python train.py --arch="transformer_decoder" --levels_per_channel=16 --vocab_size=17 --width=256 --layers=6 --norm="layernorm" --head_dim=32 --inner_norm=false --init="small_normal" --momentum=0.9 --orthogonalizer="newton_schulz_5" --batch_size=64
Rows from block 2, named by matrix and row number. Rows with one number belong to one attention dimension. Each number is 500 + 50 x the weight over its row's rms, rounded and kept within 0 to 999. All counts start at 0. Numbers have three digits each. After the name is the row's rms in percent of the matrix's.
# v: attention query, key and value (stacked) (model.blocks.2.attn.qkv.weight, 768x256, the v third), inputs 128-255
# proj: attention output (model.blocks.2.attn.proj.weight, 256x256, transposed), outputs 128-255
v.91 129:452502531414434501499486515398405473515504570412491535490485609471388511479454464465426463533527571488469590493464540591511474541530467499385541536497429536545481488498524394456419517485442522529445415479495563493522524489549537540448478470472498513570569550487457517481502435404445603524505453454506530596536576503490538482606636544516489497471550555473555454514549480460477509498585
proj.91 132:519409517451524410474484494604506551556558491542498539499521374549539427594506554493497481467525495425507472483567485442419504450487392523547547508466515460439538479464590547550440465404552483469497589515479506393554461461487520430473479476512539471519550466447567510560544438547534449463489399560576451487505522445520512492539497520491460481491502454449521430542483472514550496555515
v.92 121:475524533502510481570520497447473504527520456517508493487498409573452562559487450552462537565492471427571459541582498526560513516494588461502621451527456570558490503497412420537525486394591503590464500543518588445541507485537573521539601460494554535497536505437440418571531452523477504409542460487482490411453458435550508482440541525473538453445471419457489550487484421490591489516491
proj.92 124:508493510476509456455484560488581517479533525499454542461502485463551526511470524549485505502491497435490502416478516486516503591482536463555415509529525464411433492456471560428553433529540542589533522544537493549514432520444477558472457561501461444590506431563559557467451551529479450547445434532532595533491576547504475444556497520478570547534576474536453482572553420495548485573606
v.93 116:501578460399500445518540531626547547440560506492561452570588476461459512505508533465500475501468481593569555499457399489481421493473477412502492553589522509499438511449535552485537584506470443568355521442536516503511516552466501575560523533393581561535587563402412427528471456430518523587539473590473499507546411513494511481500495532577454547557461454511541453591481503480434571411507
proj.93 120:465382525442497434460475524464556529510458545439532506526551529548473451601564571560469387611509569488509543576506582551467472473537464454456496502458531481590462496521491527515530525455492495465561513552551544463552483490533475523464554477496466564434414371419481507509411447498546540499518556489454548467577503544489540510439536471556557474528486540556509456466416533490551542491515
v.94 121:476518489491412549547536537502554521596511442498451495494580471525507505437517526532551550534611481515521530577436530448469542479516551409517438563471461396491474491478502384507333496562503425511544550568472518573463526555463520530532546546526463497525576532502500528508524406502498441584529553526482508577528446507503461522537566413608556567414471546429466602442536502451530515466433
proj.94 132:448533547507532499419493459532522526450450496526566442513514480571508579442529481522463500521397528409507517523636503543497559450444500552465502452485475435531395528546546471522572516452499562478540535509419511497505461474434510548450456513531441568492598506494509498477468488588491477393577511538506484503441533432471602529498438525454440444578508494647461443540442424563418505567524
v.95 116:505495520460521509548509571464584446496516487557568522481535508505536473481561451482478511447520537401537458470470514508428444506468453456505519396547450425534452404564426494574466562488411505418449429446513443525468514528488567479387516448541544478579565547534512481493486477514517494518487629431537511512432465526503450478620510458424616503461537501523446602467536580473506428513491
proj.95 128:568464348516490562475491479492440524425461507451524565511564441584455522497484499460522514502442528497516559459548399598552513479565556446472518526499505491413498601522543551415530479514669586574553519533508483462454493498429446530538490521475558451456556454414590529517520543530423487544473454562540557470455501563530492477505535533446451450522516587435508529469500346465569421515470
v.96 123:464579496553355544560473480613473600558517551416475515423521474530472475450471472526479455504427508503546610459540480570463551449516570494465404560506520454534483426494514480444480453554523472515500465475509582613513479480505535428632481437526471490477586405435420523536548461528489544539482489539505610541475397490465413463586540543630438486523524547528517474534428533563549417497550
proj.96 121:528449498493665564545464494501513466479533491509456561459516485460544443514440509416497560542621504401556402574446466610486515500433559453446424487469483459469451541410517484546506577482498459474510515418482524514511433562463453538533455502587507527516513548541504471487412506464516403516438501503488428526474675459483543526433588537490505453571551440451548490545453504456387550501493
v.97 124:418528392579554568523443538606502423485490468411562528557452552463542471577515429539534422473462465427446511501499556446543542553487523524595555575551520538434491513487463556387486517552538425469531505577482521551482433412492491511525559588556533493485504471489469455565548458464547430604477476493435499469508547512464502567454559480578595497512528431557470475449459471468387597502561
proj.97 124:441484515408486460548567430556495521488583534584530467489447426502440491496466560548583482601418539482513518452385499532411482544458518471476506474427573458490458492528456461523529474549513615497580520502569589496566411592480505508447476412524438597458481555495496502509460537579440556543508469468588505493514510559484556513485434520591489421515531560482520433485450475509445391464406
v.98 120:484532508488425553514461490471545447540440537539499486459495451459523523487507491589457450525508476535515449485496474567538482492430540423478469542402542494578452471468496532400504466608533510481542559455456576545515488379462581473584568493531507457542471478472505484534638417422457507451500492500540536484458485507404491520456594518564481422569548545526539472564546359504460530502532
proj.98 128:443521533546540429505474501463509521531527558513483528377584487441466485515380445488538507483458458481579518525358524499499492591579466502525512383472472459406497539500510493613490604529424440548518448546592490401476498471496463531522518470546491591563552460599494482459490514566440404455512594547549502508478464456566499458382502550477516517535574523528504480523494507472489477532404
v.99 118:591597497497447523495435456581554518623544495481565433490466449471489476508493597602524432496476462438513496481421553521448568466540418438460493558534593418576512494468468606557462521445527489464454535494517449449479434567577410463497507488529504541484575475463574392604591501557539559488479513487536515565529428440472491592439428545485500558354530510525581536457496454455479519555513
proj.99 129:430452519496494559561526570550465512481528515461539556420465578525550457546600493402507630423493543647491515524451437505583470433353603547509516450372482506424523550557488415527534411541413452485459455471496497471472587493542509543565489533520526519471440495519507525515397495469505478488615499546515481431407510609528453429501524464520459477421571507467475486455570550492471488527468
v.100 115:472524536534473527551494526488545576449498512424532477457565413582560481448579492506461552618378520527509547454407519458400485499464492408438502564552466533506511460407441545468547414467460546551566554539489507523467558578444478493471498526486454552597438509535526511483421427398542617496517460515548518460518528542520418601548579497509454470438503471552507489439430481562539483522478
proj.100 123:517474432474459499534468536497455439567501479502579544504456584533421477450490561474524496535549519501553501428595512480430544510418480548428434509456447557495586497534538424446382585505514441522497488496524506561491470440523550505470561486581618524476554463524569458495512559566481623501448587549476475610431475503571519412413508433491486456529452435516393459493472518513550609426440
v.101 126:514528447483501525477529513470452555509463473465525513477465535519489525543551417419472492401539508594503597515504523494543422446487421452397540539442444475531523471559587456526565499463527422646365545658447526544630449463486456524506552469598532447524518522444461436449457466488530557541558495548548570469479449467512486516514524600451446470574562477562504382453430534520445415535559
proj.101 126:480523482514509560537516477483517468488546502495383487464451512622427610479502533512539445516536458482552475546487393534559538456516542444513517419553549514498514544498508533529366506609546569449508465398444497538497525550487511417539557465523517509522488546623482443505514500585511491440469592449526433469497487508419470524496535491547540544411441453549460525503511456479563580508459
v.102 117:531474551502524541508443502574487622597411489501489477477573452484576523471591470463595464478478575558482517509481581537376504600560569553445498458510523561564617459506482482433529452531515486525562520633400475581525624512511495400502589472561537519519558482580516492566413438546551411473507464477466423416584488535517484552507580526505428512388478546469431528462449494572542500482478
proj.102 116:464528462436453459480547544534506540432566433466578479522486500530404542536522596526513492520526549499482494552511546527519530451435504459486535453461438525444449426502449440586452534504450516515521478546543516465563433575560456443514553533423483462510533462442549456494538519440429575519540535564600487530437470532502434529512450396494495463543615407576478529475510522469607479473484
v.103 108:482492494454500524571430422494449464550503533496552388528553475507450559445435522352478599421494419497520516586503482512419514522524590479415499529535464489524540522488601469547475507502518491542595577524505478567537541514531614381492501396512480498447500485442427524549491441493536469468432570489396565598497462583526513501496509488502517596584579638485475512422574587555515540524560
proj.103 117:529632499544523529561487546409492561585509472502509533520492500490579488499481556560465460499554440506439455501483446431511418450588492448555497461483563532431489517424440548571444555454519459607482534439571432419513527438436353498525572502453530485497486483581499563480437488446449467416538515503486489571527532527467457475557491433462561428505575356426468538496425504558505471464526
v.104 118:391547465522549487489473537455428493512541475459566538533486551500543519453526419429487418405480578424463430478544413490521487489515480602502541497483494488489508535417508545502495483435512472504475429477518415499450510464495590429453496492433464573445538529391448533366445605497452507430392526454574538522479454533521526552472546519571560470559501571478503595458491507447599519565540
proj.104 127:604498496499480466525514534558511465379500554483500514578508456551505439493428440575535463496540512510469581562456463527534514469455543584525533538543516538480459565472485441502506513499545466478532592502553504409629448581429539515457488555516436427508555483508530528575475453546549441377497451542477606595515451573499509522618453458539472545486523453492520480550503496578410532479550
v.105 116:442446524599511441514525408693459531432406517558546538440475538488472474567502559475467538476509515461453454553402574560556539393553497538472602557518461512552581442464541545565462393470516577558456513514524578597469517574578540439432470475433519508477534558492597529437489506588472506494467487449492437474481511471551543570608464501454509582513479452560444468489478481517548461476553
proj.105 118:494555466473564479490519497477412394577414427507467579586481439591485573436563457453453454481453458445582541453485499418565497533520502466525463520520489611552596394518462510477480474438521532514551502506555430428564450443429451468458482531415506527422550392492472493517543536515504510498473526525497535615512597565586412471537561493501518480478517480496504550488521504496537491594468
v.106 128:540465539558457490445462443562523439498466539552418468446546545456577536529508496438613459519461636556524448464463533549444478428423522580537527417440554481472463552549517505497540477568449417528530482487556437436494450487422431539513445480543549521531423453522518654523590478441506514580411438512425524516424458477449508557429507482544479603532565513496620492551541520530480485427632
proj.106 132:472570458531518508533527515500394490511482498618482484503531479472504590510499535519514565577496433479552484482495604480566447493505471540507464518573494390518527459513505435570519501566464400503494440526567426470550513501566546502491487497479525419569520488473515503494519534486485478450563496453488506483534561485563605502478579610499500502449438465483419408431486521529430486596415
v.107 115:546431432583575595380546456496445460432515475472500521425498507490458459540441428550504446415574501472511489513564525534392539580494547446536539554550469479582416481508444349478470517439493539420487469469438497533495382423526566571549548548550490486513518467459541575493475439450496490550528493492482563535522554500579563482535570461451438567397490501491389514458509407515494479513410
proj.107 122:535377642429507498586536502486585461550576433530492540497514536535470464491541488500485541557498520449484586547477552507507467488462458453439325510487491407630548484432473480533442435440500461433573523425533534432463614519513458503483547540512520515500412461529490515393492521536425496375468546419412526541444513451568505455442437552490498450498475540571465481444514518472492533520426
v.108 117:441508485604559477515566544466552452518447469504518546495350446510520506476481540528494516560530502470472475588486482501542515427550444446492523580439419451482458586541574408546394417551500451483514494505418535479385496524610546484546434504462519448516596549464501407506516507435533553455521479500515541531511503437583594553534498503472470711537447484473479438499536447535547506523594
proj.108 121:537555482497463491482513517478460511549453475410426586520580537569496488521499443502480427440426558451506536502503506538494410466504503499482509384541493554569526515516515566496441482485510466436495439482472447513588525517373393548496512479570490589433332568498517507498400574513529372457543509504471505434490525565539459494562556495481551426374497520491442497580491498547486538519430
v.109 128:526437595503528475544512487510410500511554530509450489628502535557502377544503452476492502495594523485580409439538594504484437434479536571554539498419514629457562483515532490450553557548488457503482474492498517429530524497501528542538415506477546524438488480501393518575529484501514451512561442446458481487391543486502532502495401588468495442434505416465473509459497516488524515504454
proj.109 129:496467457451545481428424462571484460526519443526542409349500508453393538499458621536482483687457574461482516538526531462464555568588561391476602509557465482444524484534488582529532464518515582523459459511512452474438445538498579483515473547476489575459506563585559545469469502484482438494562450462539538505508626496464535469550450478405507570506494529550489513542406434483477489593485
v.110 117:359503422496440493430526549562432463547487495603455531446485467589493533434508540467461542532511473413513485405449494521456475672442442471531493479475396480520578517533575598500556463478513575547556475416488519479603491447430481487518451431583471547575484485570458469534502469492440406554538428476489415497527507456496451550519482478483436525519508513474546535492533468576446544426567
proj.110 118:434518558578515521520494480462471466468525466572496466509488327488444440511566520462492500531542543466531519545508492480417443448450549514459560477486539589530506460469487496576562587497538520569457562499523533466493600501559408459440474525431497463553555533368411513554509456416458585461451573508509446507512461544581464377416462407557554542471545538493441541478496490514452479475498
v.111 113:533496589506480511481379538503481471513575475459517510509486495533433443481462554574434412553458506544571600430469557529504444565529401453618551478489427522442468627414550497434482508520557404503489500550539514546547429541452601382522522544563528529532487525530469567503588507417463519515475438495432481424443471484471476509536510426526391487499519500509467495512474616511543420461565
proj.111 116:450436515521540485496492542553584470461356523504561546491473530517429441476488505498566481392545522439440437502442565520527448457472538502471581494550478586473535546471465444550451576490555535520546365466552648462494536526556544537571489444486433399593524479519520473430544432491521568475478525559496516459518548475533461465369457435517493486462435515519537377467527453519531524532454
v.112 122:463545476531544509482417500504515629513502483497510520506490529421562578423465540429466500491442443506564542514431465528426485548543573552536577552399465546469518572505514537426490437488563481511505585588555500554528557520460527440443598466437551446442449484516398596494445522585507450452516457593595510482467525483539567455343502454542523462541440553464495509516514548499586422465519
proj.112 127:471580558442443552491547440614502536479497555469446555554537459545487463446590501537480517495489417511448488522495559448554564383451467458379475581537513532559422372474494518489505565470602460469452541435457525466474441464539473533469494499493513520482603421533497523555541554556484414576589467506497343513517486523385536580538554444430550507554515395487539536586453581449535481549514
v.113 115:488458368446612468528493422523605522419564464440468485525516572455510517444567497548563567509509524481544500477515463456450431501452523493465584545588416401489429447511519507569581527531481529585489499500491480554484447476501490470421484601481431508513496480587569519429506503547478611515539521459587496493527402493613472552412543483528564467509450466468499470539521577554492534493496
proj.113 110:519542550440493481491489490559528488561555461556519516518452522375483526461527464518451501509380447460469450557458517520526524566520472563553458412495560614459419514494495426418484554532546565485482512449425420570517559509539555493450518379529512533558445522474399502495484581528551457429545539538404553542522536482409509429498550559565565495494550462626467460510518499461490561450476
v.114 123:437550482483516500498458559502454478495454542682491538488582454458487538586520538500502496489378526598467505501530495470460542586519604567482431495625519460447391425460477504526481496455533489548378493498480475456509545449437429491502567554548463504528596508482439466463491416509431502481467488512494487551516545420500438546497516520469594419539580488548469503441467545454437471482494
proj.114 129:593540471560416487454546466529489468497553472483584494455512491510513580521414462554565460594547473473492428511504416526440551449488497565463554496483450504526437458461514567550548473593565431462465521578564440426513539568520483526421490406477447594468407554569515464543501482537580518522453494577579521520497414513417481591577409593499431564574470535471453503460539437453390459483435
v.115 124:553526506555523485634530500500480394442445546452562553529503538500487490490490450547485469492595554540422566580518543510529505438420476580428479441446581492468453483498470518503494424470537479567419401426488489423477539471482499471520405446531533466536521583494489457471532506464482421554480509464545460497517504461448546423496505460533431430453446491451534439467470419434475444467528
proj.115 119:512525447495536553478613491484527480533478562512456520521534537500379510425451448524408516496466475443556483519536556545450454580549521461537563386505438509506448560496503468517513546456591488445540528491620514445428555525498545512371479514440462504390495512543516507567438490570557569452484447551438535495538476515526489447435482494456549568563552473535490484514522516518502462589552
v.116 116:503611553517461465548471426582475426511497550482519475513503559489452512548477479479533444496461497499542512533517505503460564523615554418507475558552469527435576478479523473446431474554591545468453522568520511486601484506496605563455504486497424531460602496405530491571505432546541497440495414474477542553471467463419528488436547526436552536502533454462450400475438523526510446519579
proj.116 126:512538453457470383547552439469443566556421540510529529454565554521479527461528558538589446495558457465478438562484453520527556501468483514472557438432512467510455521513515532517502529470456393474570487457550524552435581438459463516475511406545510503500479663595527461605477501491629446517551498441467497521529540472423505485531495522542513503546512499548591522443505366432526489527498
v.117 122:469522429546463479490480527472529524546536512515452467537556439529561527480567466500606609561451438497505465457471501461483543548437578547545518508417514479500500521611469484561428457481413657529510586539537612523511479515496402508530471516620533516523473483468478534459464508603454495480385502535480526486474432532457440500409540479464519487497515506478440519493530550434496509557547
proj.117 137:482528469619436543478526442539432460475547548556534426540502435431494512444479453469441527484593508582505509507542402499464581497486499537420405492547476466472456446475373550429506450571505413578498467488394488471477435395517519388439504434479501492558533464497514523501630566505469598574510501378521431530463539589513543541476443551479448509552395429574488493488460511521549504462495
v.118 113:506452442506559470562524453401530441553462474532507495490548565484503487595525586556603497498515420572546386594476467560464480494470519433468485441500577583407460441445511568596516510429483469450539532517478426485450537502511509432470451594500528494524560461481481546543459393538441485520440560538472472465423442572510536400457492439470493510496533498459524492368568442536440486485514
proj.118 120:421495577558522465511476531466450502535411449513491587571490471529502412493559591543469522516498544450456539450473462468501522496518503604512466523448479430517379537507472512465563528457510503555463485445491499487504518495551505536408469542547344491562515512477579501441610491465490520538555545551475496496396483406510465597462529597435428553532512482436479522441464502516595479444498
v.119 114:541489392480521411533489464583495577524420471604487601452461527502404536553487503475461434422573544522498570473550431479509525530501400512526489527577581489515506567477549523453512446526522424525493461503525410416456480525486505466617449529407567484482421476547545448452517453472537467541616489583472469523557452440496430417597478518453478425481543496500497435505417502470548556479523
proj.119 125:575501519454473441512492578577420428479462495470448453535459472552481516522494378507489528647410580414551518585410456500552488578537528489505559509516452574622480481548437514558403479448592534455540502495534485478558576557525487452480490476431438464434540446456566506486481459526476553494483545475486481494527617469522572546443539538576553543491498520475584514524476544562450426534464
v.120 119:512580596455477563432462547479500522569526555492529487497453556550443382552508500568524470466436505437544445490490490523542526519354486498520431417441568501559416438455590529492509537517444509412558508450432447494477476468517531438521512546543470559500427409515572503511540525453524534545504466518526552526567498503495539519572429529424426428532462516545458444518501589489557477473530
proj.120 121:624492439481488466538478515470532513574517489626424509438416612442567454525440520470459466527500494435504541536448506503515473485551492518519489546482519463357593531525537487510521456514457519451494552539492558520481549515426515598472508426525464504507488498554374551434559469577478460421544510436555532432492471523534497460486498462467502496570485541499526537476534526532404520458550
v.121 125:549433486535496509469521487385519559540494543511491571517543534510475506500572522605532481518522534568467474593527489472522522491464534540475469428486520488520405496477461480522487479501477490462428442490605354490505507585527467483503388443471432434457474555471520496458455526507545538479550498524493480495507409510468548458453517507551402510532505583589477470566545545586498467446482
proj.121 132:479639420535522473591459522515578508474488521411405487498598467482545600544555562496498425536532510541502501438444521506555498485598514460515561514504577474437452569539553504528506421543503548528417452486394646510532580520405493436513487525521500542548530495430549472571521591451556456532538430418444547518489510425517525496568495491567415458492579555446574459513562494540496535505489
v.122 112:412564514464498461520499491599428463473545521404501440455541501453527479474523529379487479514422496472577460542544509482396493532538522470503470526458529528557519489531578462457486455424445539409527434530452483508435499529452544397455521491527500455527503523481459505573517405480524549526436484597421424494487596480460534443586585386567430486454446543438476570599428525490581476427498
proj.122 117:572535612464544528489453504446542505536451496587453556569476577516526569514451439514452492490553498447462425496453502519488465550473515556497597473469436453517488494537446459516472585617541388548464549533532488514478524465532482611527534547494633490552476371527543586523492472389527522505533416483493502504493435558527523486495457415530580533495525550497590527552481449446503324568475
v.123 120:492541495581473568619555537475529500540475533526464450466494443432569521523439433408501441493514606398493542489486513418554399570506489583486521501526460457423521503506435573502451430470519505494589463522418554477414453530464554455427515485487541471535552526520539504445487430417553505431527490450612528510449487544579520540565565505404514378465494376448535408493443475519526523469430
proj.123 127:591505412458504464493547435641422505446505576521516569512441557547400492486527459532593422547510499409449535472483381638439503464466446463499491410480472476604507530546547425507499459445451443488476554437543524492473556527506466538460481541461469486521516542484496560526509522491500536540417515498420492537601511561512604491474513419530551517526528534622541531488525459544464548459538
v.124 111:587433459510511629544387490446565445506535461523487506516466496486461456428444488474566479523594509525415452538464619470505487517486432499479510491455551534377422522480517485500491485558474537488531440464526379528530534492497557365511548446487513519444546523440495484437456571466559442556553456510496578537450580498519526531551445464527503523500561477468438546487523488529615579452467
proj.124 114:390562502415575566484561511511465474553506442452521586555546527470512573508448572459551551512392552495406454529430532516593534458606395411552433420585511515502537405406486560551453472467468471528541501476538507453449463485363557541482510498523524511498556579398533504451434432551532481531547526547533520518430537536483537457452538537423536493450540505412531398525436543628477482451601
v.125 119:464504591452582449494530542522474572528612512539583473464519530543514467531445502503507517507574479465447486519496527443432539571592508513462389453523446525433500483555508523470441546530523504599524494529524604460477480475455533490455541494500487504498507503601474477540448530543463555504485434513463526487478590565478471560469579482457481464434452564448513523469502514514435432482636
proj.125 121:419523522544435498513524505439416382545501437478515475570548558474445496397530532549512462536430542428433506546493489543543541401417479490475592533430528519593430522531416521540561558504534445546521464554519480386531443485413509565436440575427513505489493561441556543528631452479467528492526413493475459494489532468450489568452404479566568535489526521441515507471502452465440548486476
v.126 123:494489492518543539448580556523549452544552371525500417480504528572485405646461466497611474562469561412555489629471616448488484595498489501439416511426529559583543489486446441486521492474476491537514496535548563473495500486536496602510427510544583463501507535516513430495448494392482430537558400559465488539475550454396497472422453568460482511578494516511435490439542515513462524459410
proj.126 126:462559601510484462515471571431504473481442562476560483456486498411390565528468492513534533550573486583462522458525435568413509491523492468547522543539458352603426481578497527567465533513462511481461442457423572441490550443478568430460490390477537503588461545367530533455506463500444528518537532430541508524469537607604487452456561471459576490524468546477429511572464503446542487443590
v.127 111:475463491481470467423418513528463525430532551592432570452620514546441417504536445520598481566536388447448488430447604440478442541450516447522447515476503417609533500428389519455509416581540428550485527510487527441462533466493548578464535484529563458469518507437495531466458540405532506489520440508552459528473563504458445482429574486534556458429494471505502449531585549436546554408489
proj.127 110:506493492499548453466506479456543491500513609463507474461521447485536526557326528476470458507517540506552537510447482606546497575476423512480517515549510571598586496489515483503355575589542496432512544406533449477486531576474520512481367504529457527542484610515558494494607479499472446568481459480461537493433466509547485525548392517504450537505503633534515502579462510437536511494410
v.128 128:514483482379511385449522489522530552509542435454479452437545498502492576517551466464432535494455450607449519521500446545437559570380573428517510574439535451495571460464543505500489560489476417477516586632459575485585594467459439528511496435554567530557400486455499494515541512472586467542514441557468544543496474540563507474411447421482412576539546466558556466474440506536502597528409
proj.128 130:507451561480428524472524549491560501511461494509541561478530511517472545575480461487496557482497542495544577561496514530642446529516475485497460531436498427524444494516544458521559505570569565512537486435432427439478471454477546503515599635511515557538573613485550435416581530470444566613539530566516446527471541463537470555521454576549508496551448507464460398546521448543527498419526
v.129 137:494415493508474525574486490503492439491525510492470685404536618466460421484526458569566444531562465521460403586434424494498539407522453528508529482581534490553615602456567536539440535506405483462511532495497430502514522526530621571519481532553429507513493463481489500537555427429579487419511452422491474433541446509540618479518533540541529457436479560530467479436588605451453494546564
proj.129 138:532476531525557453487410517478521499457610484440401378576512528536601467573441471407472491513508492508528521423535526498477509467514519486539546571488509623491409498506527570512587473508575561513495494555562482528432483443521462438405472505419549479433509420563474558540442518517520570544536499488538464482478538487476460581485537554550450487504482497577488460524486496555507419394480
v.130 122:465574458449524615485463516490603497459477578420531481474429486479495382505411426447415607486574542403468471505421504489465556486484466491498468470633487466512560493585511491443554409493435483575526466379465436508503570510538523447449526477573659566527522588494492537495412594437405532406522540501512564451492569511479547508548594427508575409483559426479472451547448404469543473545458
proj.130 124:444557430529510471555542567658473446504405513495489450528510439429513528485439541481506422502529523549458457426549488550446527487428551442473494562385461545502497594513547444476528504514503527465551458492545585527412492569536515563563521529481406419454443353445509452524583458496518516458545509426385598524443412491524408475458454559574489538458520477490540581451496481557452582577503
v.131 126:478533452517441462510485502486503461423553544466547527534512507360536468515499483503535494595362537500500585472497465512509618453508501460581548559598530509420573500404479548465536471507577499440512510508452489459445521502577487534448552540444390499547481479509530508562574476566495431537561488544491366517477442573498505482412525418444531486508539525554562420505405514526480514502411
proj.131 131:490486587438557480572607517527510519529538435458523609505490517582490473520523465553543560435578510530430482548480518564526424518424468538521357448457515512584546474444537453571492515488470521505439568488413516604540414498465491448471484447427499548590496499549427467527507538495416511496489576462486533530542549542428482502594462496529491491481492515391420457553444584540524452519532
v.132 137:443451557583540468519479441477482570458556547489430497522454572356531420465491580526508593630545499429427480486474528549557457511467600528578440537435574566385472530553514554459419450469514463524476573462468515444546503507559477514489484515439454551507423494602491485530431545483532444505539447465475449567471494421529507599518546577530522564517544559529489494490472534521562546512466
proj.132 139:477576472493490599498476433479507485555489451514585423424445539530501518480517492501410490547495579533524471621426466469454486515442465627471548519605468468540513444517571448430627495491552517418499503539487569554459460465405404409510592488506493511553558460505507449516453410445569525442480475447502499433435489531544523474466372448457512470500559497497506531497582576498507399419573
v.133 132:533646499559480553516505476463547416506564569510558572409533384549495519479433456530527514499467478495494455526591398572417403474512581507495497540469517425550514479482460478427474473563491522492459576566551455493525519503439515445590524503517474520472479503467467440457495536523443496485481535491527460449563455542503423471577460504562457478490536530477555514437552455511492508543498
proj.133 132:469551522597562509526498559455513497433496536528496434499548444466514502507580433420467505442541501466523516405502564421575534550471482438570567449505496490568515428532505557545553500393551463589516480477450481540517549582638493435517572523471476495557396541521501458480451472487574528471552423511536546387365538422528547529460506483432616478517489506472490537559458457526510491455614
v.134 132:553453503491480551488501465481538566387562516463518542529435548540498476536531443460463545388567476489323484523468531493511425475435556574458581489475517439528501436497485476503550575573513539497421415478425520475505517482561526422512411500481526458476538537447433505487561593498497501459574499480568529591528584584498554530486577486389489524531431564533476514503511532536428517513541
proj.134 136:480477533469527422524410587503562386521447554550499470519471477477447525436468508575594426489530446598552589476510566571478507435545447457497496549487493493513473514556461466494543493477466550500404549490538496541481574575491466532481570491531405436538512405453491474579420472530492504464374463516566430475536421410448450534506570545477451525580443499539538524524445523411580646411487
v.135 131:445467492501519553545479535416539530542480439534559486501439477452526576528453543469486581511559538453470496481550448457480591620446439457541475604488472476506425422502448513570485475489566448536530482468405571438432493444575474596473540460469544449499575494500553477622537416431499529503535525481506582473599508460501450589494564500564576562393519537498477533552524564479507560432500
proj.135 137:398594509500519595465483559545435509428525466492460429503485528400505505535441509587542447525498481480441493493497469539504481551441492471497490439436438398427550603510501515342429519476387533420454477540514521539518445473524570483622541506533484461587508433493485505506574436568485487491409505555493490499437550546519550540565502477489546505611464538497518466510536434467463437507483
v.136 122:391420512408504471565494467423485475460506524466529464569562448480494592552548442482547501520507520507540587432432473565539492519507501538561437446552570410626551527511523517491600471486463491537370494477567402501500552501466524549494512580431444570462465461541522467476548459455496506468491524489540420474536391484494386522515516495500477550464449482401457498573511560472516519463529
proj.136 125:572530596498538513508492568543467512520551580587467546390456559515534550505456442560439581461439537516444522528580510516488464473569465465482498502531523482386508550437414485429403574461430597506553536449520447443480446526440457402444453481469514455502490525528482523547466579546496460553438538527477499557524539617494527450460480513542465483526557484550610489442558483534515533562514
v.137 126:562542620583436524471503467474532533475529583449480470420477481565559470516390525538449585513490429460504430468561445430526470442545498390470554525486485404508466536537383556568523451479456503564509525452523456554487494481536431430580470406445549461458506489508502478552462571557506498571508531469515494474534543454484595526515470411460464492528631532538556505503559517420572500413479
proj.137 130:456502530584547459543549376455585487546554470532469396539412525478477572468520464456558514511555508451550491533483550489505509488535502470500481496413424561492464555483553497505472497498495508518569471497495544497442508593421604527552571604487471500568515505489521516511516456477465406379475554376435463461545543501559412513603512618442446592515406426526514540576367482522465422499517
v.138 127:492548553529463542586520499620479535520514447488438404463516434429519480496385590559497506486490447562542526472538408444580552413506467412564491574550491453474486600516535566448522401507488412492405446466524462529488373556484536533492484469446569502465543577469397538554537521635543590539482556621428548499510519532479489531463526444519451531554530536410502556507521512457496526470391
proj.138 134:454495561509527508481423508480538473510589502491563486541541493554515550481444488429477485509571476478468487467503534500387508528556440506489557462502500453473519483479454510474439571506426615564579510435564430564517522516527425431497468522543465428561541441503537557478451430483414436392508531460438413346426516549488539423506531479544469509457502533452446478583556603552556445530474
v.139 123:566530531448435423544453441482491580441500495473539545506496573452461550381537462488484553543516524558614539537552545526514435474500453492458561542482537397460511468444519453530540500525581582536474492519407429539499590463520468491428478527523459455499537521475499540501482542483572465497576506431446416517505495490490512439542392418559477489611539477436527525595507567566492475541451
proj.139 128:449448456512460525497486429503516499575455508506436394442397547595535543599511563495518467462415560541556488453522543453546429461531577488455454486567506537549462496471537591406440545531516488551537496456493547456534493561531522501616519460498510566594416528496542496490439471491472563522596494493457490579440509465544538556460571519497509529477476513597480549466508547467491479474478
v.140 127:433503541404533452568579595569459541493506474506491432571472449497521534525457472564486494471531361627515410541649570446465427521486537601453506516487472457451456505443539417509538550542512446522471584509449522436507468562484591490545403492540474502501457545470527557535482464513543461526536419473510572436456595500517456500546529518468549521557438534617495513499484528431534443448502
proj.140 131:532477474519501549430485484419411484453453498507477593528541476492427542538464445526575498504467571534474486440430477617547454503464466306467488553558503502485461509521502495542535463462500463545499482505496503567496473424521526506534654527450565511424522479416464469463494529463511456520467456530498510488542417444456502486410567453423596479508506473419475436508445454571507549557468
v.141 131:468539530537560474480518547488502453438553558587489443584510474506556483506523501497475488489545467496476426510465472477441506467526485463516534477493532560484475485516432415490453587541480465521439462452514363408545476457446553569492477474525454512500460448443450478482463484528503494488468443518515444468517491503522561460632495484441592389546486383392519496591491447536451500489424
proj.141 135:528491525488482560435530501509432550467562496598455567437581484425441522400431611415468492553518524365503476556550526498553475485393572475418492463493508471455419470498492559494487475523420512484558551537449546531523526543482499403483497445538515451371522593534498551591384515550450452523485496423535566492511483498532415531455511407458555509470547598554473431452481515527515458518531
v.142 128:529606442464492450585510380502468456423474550547384414454486543555517503565555516539486534398461464488433424562479481532552528514562519565534510543494463484476517448488555530511525486546499584611496453548496544545550516398553502466530524450485442458492489480484540521436523445498433449467448557512493580493455489447503483536427490480488489477545559550617553455518508547554465446401455
proj.142 135:451439514554371536519349517482568444541494407526463489583487563463490494458596463513490545553503418580539487513463499449491464495454501432436460458552552416474519508519461482483413482416475427487477585529464435437480521501474526530539497497552487508518458528538626484450503581472490555527420498575526472506438510569481558552478523482468414562487512501392512583530538546381561564636474